From a checkpoint of a small image classifier.
Model: depths [3, 6, 3], widths [16, 32, 64].
Training: adamw at rate 0.0041, batches of 384, held-out accuracy 100%.
Data: trained on streak pictures of flow and ridge fields, 48750 training examples.
Rows from block 4, named by matrix and row number. Each number is 128 + 32 x the weight over its row's rms, rounded and kept within 0 to 255. All counts start at 0. Numbers have three digits each. After the name is the row's rms in percent of the matrix's.
# convs0: expand 3x3 conv (model.blocks.4.convs.0.weight, 192x32x3x3), inputs 11-21, a 3x3 kernel for each
convs0.0 100:145129111191147126183162124136143126143192167089139161143112152135101124138097128163124139122083107126085116145144152184168164192160148103128113097104104108117100073108121119153128108123109092075125099077113074088110129147120075123118106112132193136141187114127173131143082134130086127113082116100
convs0.1 101:127145134130140127144125138152151143135140102133150115180220173124133095075038076184213158130137118119077129188180163110127146094095092069064108119133133173174124132106128110132176119177157104148113130140100112133118075058095121114142142163150159199158124138097108056121085073117127130160141195123
convs0.2 099:123120102106144106068115078159176185151154166188176180076105068135168127113116091116100092152113122120100118135151127162199141112138115152126117134118111129116120142158184113169170141184202061118111069170155106164140160130148149084111177115163075087029125133084073076034141162167149169166185185179
convs0.3 100:134073101117056097096085118150160149172183176140140162122146110124130113130148138105151118149179147136154128172143140126111141072081126080043105113053071200168127140168143106132141055089127130094101095094109118141173092138145122148126161159103147133109136136135117120123090079111124093107162150135
convs0.4 100:159145094175108063120056053135133141103113148095112171088145168105158160112177145043081129084122145135200172138173156154171149088087094161148123172104096201114107181172155156154150094088105179146136150107074092093095116094122100110162176198174098110124133154117130149128195173133174112094160082087
convs0.5 100:102110143114115142134138122101107126113133179150152180091092129107129171106096141161131088165145114108107122057141191112165162159144129189134095164104078124125082079164204114178146162177137038093197080117207131159195228158092184127082119109098124102115130123142109110112163154162147138134142163152
convs0.6 102:107112108130118105137157098141185205118153179086066150116107129158124117168153108113083108168093100187137099142140154129199175143232183122102061118115105119131126133176179068150191066127159131162149130140119087133147133124090113104103143091119107069104188121089202159074134181137102159173071154198
convs0.7 102:155145151164135148157159142131138113136184150113159144132111133130089115157107127132100129137082101150083106174162162157151141147136123123132132119144162123148160112123116104144114072100081085101144096104138093104121120132107117142123115131146165132143149102125176123139116148136108156161083139135
convs0.8 101:181224201138147189102136158155141123149148141188203166106094088130136095116118096082098080133146104151132073183195219153162180091113150115121104123105129112096106135109124135127156115134172085071068100101088131139127084077077110099080129116114121153147094117102088098117105104106125107133121121127
convs0.9 095:120121085097134096066106091149154194142137144205180150090092097129137141096103086092086100109079110107086102132140108143163127114149127141144133143132107141123123147171165127190181135174176132143111130189136116162115153152177176120146208154160097069048098098096070076095158192181176207169167183139
convs0.10 100:127119129128111093130108120141114127133129149121118151130124100138124095130147114112140119106127141141162155143114144185127173169141199115137114087117064098109043148155162167149188136140164160140098133157065095090065101127133097126160117126114102117098114115117132136142141141140123155110097118071
convs0.11 102:074136143098150153136186133147106108161151140211214156120118137142143147105093143151148135150149124083073108078141167121214219143198176115123133103081124104101096123117136132151149156176164084090137098126158163166169193135125143066068111062097113147130133143118094103112135151158098101136139144136
convs0.12 101:144151149129125110141131111144148165110099128096086144081057108102138131103129111071007058130134142131150157142177180158191182165153131098121105116115101129133116204221175176170163152111098179135120131072064072057053117103088120118124122128148101085113125122123125147127169191153133132126126124113
convs0.13 096:139152108143148130155162141166196194174194197183172167191137093142116100086079110169093102148128143116079125183194142184158146171205189050091079094131098076083067141125189162131158185182171114114112130104096103094085078069127076100117112108130156119066119102093091110113075118145114131138132138110
convs0.14 103:119102124133133122120149137157139139134115113122105118141185191153187210134173221138147167139141155152155180160153168156194182151194199092094095112097085118095080157147135140154121126134111168161165175174166163179183087113086094065085121061074116121124126145156117161171109120125122093092135096090
convs0.15 098:133140111137126123114098107129177141108175176096138184142112132137083105168119122139086130134064101156123125168156112171181127145132100054099113081104139089134133107119080140171121092117079106131160080104171048076116118123139124107118134158168194134157158075100155102115075143130081158167072135136
convs0.16 101:081103080135131127117143140142171157129175149106152129176160184148105133173091115172138175147083112152091092138133119154137140191177189110107108139141159115125176097094073105111089111159142060103108082107118088099082150147155134138140126140146133133131129083089135086082103102114147169166108171189
convs0.17 101:149187175132143134139198170189149150196163145181137112087116124110146138109109129124126104131160121115124113101145174131165181138195173128118124143104128146141152089086112133107112130146127070067149082072110136119133149096106129099112120072120131185142104141116098116122109104127112086135127118149
convs0.18 103:099088117140130112153166150143148160127137149080060087100066083129134133174234202114074106114123141158185172099086131132111110157176152130161143139141109147111122170191171125117130116099102133119099168160119146171164166173136111136138110053089060027077139139134156192158165208163132126118098063095
convs0.19 099:143163120110132138105084065063106103141165157158147141193138113129104108111098155214134109150118127084129175120147137127153131155136093114113122117109104089097095089114157138152137230186104160176153108137199131067159107072135129106084117161152201172111119107107062086132085104137120125142160137131
convs0.20 102:178121113160087095140095117085109126119162162138177207137118144125126128147178164119106121119130142120157128176124105139087078124087115142154157161145139157101094135154125109099099072071107092104129070083106105137164104138149116166161124135106173111116156114099172167158112158151121125132114093081
convs0.21 099:113154154068104124093127121114142146118163153151170154072042127145103138143080093136101101166145114149110122066136182103159151166180132163116066119089060066057077102153163123162156181178161139099173108066178133097150183121071191122072107089105090113140097110122101092102186159121144139128130157159
convs0.22 106:130144119119135133113138126145158208159146179197188185096091049118120032119111018109084080124132106141132106117155128135166141135153130132129119125141162082084123125135158126125155137140162116134121117095071154126074133113149112097139098101140126095030136103028130112069148152187146153193126112145
convs0.23 098:108117098152147110172160114169211242156136173147105145106088131111134155090118133086053091084105136076103107077115091109149146186214198137121096164132070157122079129152137137144158187161170126124150136138157120111111182162151114102103103095105083064089102104114102146120154168118177143093149118112
convs0.24 100:118152102111124106088111122103132200108120143162172151031032086120161140147146102090085107161153145174143124119135093116180154124183201146135101112078080075055103171184170109120161134153197074128124087109088130129069178132131148083105122073099076083095159185118147144078202186147133088117106084129
convs0.25 095:128203171118132142164203164149144148159169155153152128091081088121132106099076075122082089156137108145065100139211188147197159172217177112101131116087153115103144121148162147137138161182161093103141119081130130136135142079091108087119090064114124145103110123110123123111141142189145121183141159181
convs0.26 101:109099106110121118115123126147121121132108125099113136113133102134148146131141161140167156119142176134161168151111151184142181162144194087108105078118033124125024154129150161126152133116148131109069124162078089120103126134137125115115129103076091117107105142156111126149123122100134137071117121060
convs0.27 097:109147131098154123068107126122170215131180201224231211174132104156112099129113100143098083136100095133126091123145142133159149087130128113128087120131101090064055121114172151146172154145161149115165120093152115108156127082089142101103159124114143147094101121082087124129106122137150150153147131122
convs0.28 104:144149126134127112137111119124097101135123102121116114210167096193112043149103082166171125149116094134108133205140124171109085154121092060100138075138165121161163127109160127132190146153133133174134144159102135122091056091139071148188096161169190175107167115045142095106058094144090148208117170154
convs0.29 103:108100102125105129137133159131192176132175165125141096174172152153141120115087068142126118154141120124135108163125125136123114122106140080045083123097140169169202161140118122099080105107112143159174136133123131104095099116120123128134136163148123124126137135129122122105108094121120114156150156174
convs0.30 098:148097107148103113144112129079086095059103088066093082144156131145146107134143116144161144135153152159155144186140144196121161170151184133147144150153122170161116181134142177155180138154175135118084114142058109106090086121131102125153109137111114105107105118114107114116126116137138128130132119109
convs0.31 103:143128150139125158144118147123132132101120116118130142162159127157149146148131145106098098115098091118120112153125114135126130102096118105139174121148143134119097125123082141145096106113105194181167196201208191196215070126102097131090100123085136116136129103135129129157112152132133176138135143094
convs0.32 100:107061050137107101166152137188175125164139105135140131131163139121148110111118100130152173106150144109127121133105080167120066179115079101088097117119154080127143141134124183136116196140122110110094157155146188214213109155189065135158050094122123110106102102094109105116096112108135163165131164142
convs0.33 104:142156156130124132120143149141164178164185184201197187097086088112099089094071055138084085154152144142113127088138122109135118112154134153141128161126142101096131117132147133135149146149143113126171115081132155114121132094110134125123110098113128106104112106094109116115132153155141143158149143136
convs0.34 098:131119125118101089108072111145148124191192171198198208141092120120095107151163152157091156091078153134147140151144122142133102130117148092129133102132104061043022115149103124149117099126132105087074101070065106087086107124129116158151116132090164101138122087112169145154098156105134164105056068025
convs0.35 096:141132121133101114117109130111108084086103101065085093107135099098137116100122106102137102115136105119135117111081092104085076099068083165148201188151179190154168129071097146108112140103091157172160154170192152157188117146161137175170146166155149169122118145117107136138132124161163147182169142145
convs0.36 097:114137142110127137132148130065071072048066027067070047189125131178143159148114154128069065161113140103063115139139120131127111140136129113127127146142131140127120145152156134148113167154132217219255199191249220219249112109098111131112109109114152126127133129165115119161148174165151167150160182149
convs0.37 103:136128139152100102151101118117090098139094114134087121157117049158112032145122111164148119158130122130145157126090091140102083145139107102170176091149167102136154115114144111149167160161125154153108162124055155116054101159166076169180083138150170115104168099058142111126111149150078140178099135141
convs0.38 093:131173170122133149127147145162175199158171175213190166130093097138164130101096092117041033126115105095089087123178170135177141137163151128103097144114103092076094137165186161150163186186190126134174142127169154129159123068072114077073104079087126128108089115107062096112156166160188149169180157162
convs0.39 098:091140101114154117088140089180176196163149169187140147114141100146195162066117114141095107138139160113121157095181125154253142120194097110100116108086122106089131144158150138148134204161144105134115127134130144161157176092148124046104149090147090104056119158101036118068140158157143138159197171177
convs0.40 098:128161079135151074140152068126143188150141168187153188070123135105193183071157136076094127144173161119153114130154076127202139125224138113127149096098128072085124174125111170105125200150164087146152102108127116127138153109164123075144105056159113127077131169082103155064156162176142109144134094175
convs0.41 100:122115120132139115119124108164174174152134147182128145103162116133164103071091030163166161130116135122094113171186164155196154106164119070071082123114123135131127191172156132175164149211192107137074124174081087142097100072094106074143165118175103126113126136088096045020103101092126135157149186178
convs0.42 100:148120098154130117144116109137175189177174153188163133114106147110096114146150145101071110087090126121148140132128133123118136144104122141109061147148113069090121107124158123136184126121138126139132167129112170159144127131123105129118071120129166115116138092079169132111126147115174186177098128133
convs0.43 101:073064132095085118123145182091128112129167146121153131154144122149155108108108103212155100157118084111102081074098167080072155121120199102085075155133107135122098098139181071102171127129189141135138149136128140187147167173121152162117130099034168116111160115104114110130116107118128144136160168127
convs0.44 101:127119128114114118098085116132100135172156157186191170188166167139145123132143121189154172129119098141122082122092101135113131140161182107132108098122116051048042070097104144145150179198223123156169129142153130143148100108110112117119094111098202185176122120115111093094078119087124156131096129111
convs0.45 102:123116122130140133119159127102117143108136184150157179078094152101127171120155175152134156133126147136120128092111161127159164156173167199157097173105062107085070092173185132204150148156141040113151092159178124169193199172103176108068128077075094075120113108143120145135163170109158144127116120147
convs0.46 099:138102122160105093147087096133135126107139151091114138147132109164126095158150110105106091105125121143166147179149179196125156177129167127145130144131110171139092167174168160146178101110139162104079155132037107066031079139140083144186109154149096079080104097087136132120146158158134145138122118090
convs0.47 100:095131075108134103133143120118123154095131140099107092113103126133109115122091112145098104141117102137114128122128079140154087142136079098086122089078129105124166148115097148154093123122066093155211111112178106095123174150198146128172138152191140152117148145124159149152129136201122105166111118156
convs0.48 097:152145126101125089091098116120112122126162145117150140149165140144150113113131115152155148117115109126128135158151135178125125153144156111154148111150150109123119107144154131125166118109158113173147054164076002077032101086102153120155173150140142115113122109100128118110103154137100165159082117100
convs0.49 095:107127121133148133144144115108108106068105094073093087143134136137120141124094119103074088112080102104096115123127113116149114113124078104113129112091112121101130134141136153183124135126096179188244189180225211197203168153150140127145138128160141132130146124114165148149147166184128126153128119149
convs0.184 100:155143152118141148110119132141117073147148089194195154131155153105094128112087111142169183104109120114062092190183199174149173124116151122116132123109124094097109115095090163165154164178183081076048115146137128168165117119117129125096149119108130152166078092121076061099126102118169153145150165158
convs0.185 101:144189168126157157145182171082096081093135083099101073088114115142171139128138093112066088142130125108092092184185160164188174145209194117132162115102150141135182154139133105121107097133133052136122106146093094124058159110138141081143145106152160145150165165144153153119142150152114098118124106141
convs0.186 094:121100143123111142134103106197186112181234167119173179146121143118066115170113145121101140088026083148101126153145185165134169191139135092103066100138121081109090120151135161199168121159116125090136119088132149102117104134063111145073074128109138100180101040112181104150137150093146212150083153113
convs0.187 101:156146125131137102097118128114102113135117123170124102062061121093107188152191216078074116100114176134135172099124126088116130102149182213194154199163113118091100141160148091110107099125120108100125129120098127144124158159133159138139153104077097083117115133156119156152198198120181149066129091077
convs0.188 101:123072065171113049160120101190139122200174149160126131118152159103157172117139129131163232064133223086128149117105107133102088155147135116120099169139074148122090144134129118119115093140156115095068164156081133138095115148154074125157102104122122146162121121146125140129103106045154138047135115076
convs0.189 103:093149126119164137113162104124072084108094086110090059095131152135178201133139154151147137164163178131125203085144137105191175105161122134118117125088110129113129116103123101119124124127089082117145111129129124135084190141130146077117168115161121176150150216166135172160138110131111051091137103109
convs0.190 101:102107109104143128084147111181152144152123141177133138042089070102135124097093086096094092114105118113084093067129129121208128130168108153119108144122118099103114106158182105138137177200172088097121071116165133189197197162174168098121159101127085103074117167113088121066155161173149148152167194189
convs0.191 098:126083109121089100114104114141136120131126127100104133150180141142161128136165136167210174126180168149171141128133192151134175108134183139097079152112095190159107111115132133126148108115141134098031120132020122101068113132138119123146137134124115140138100125141106107116117079066153120085165140118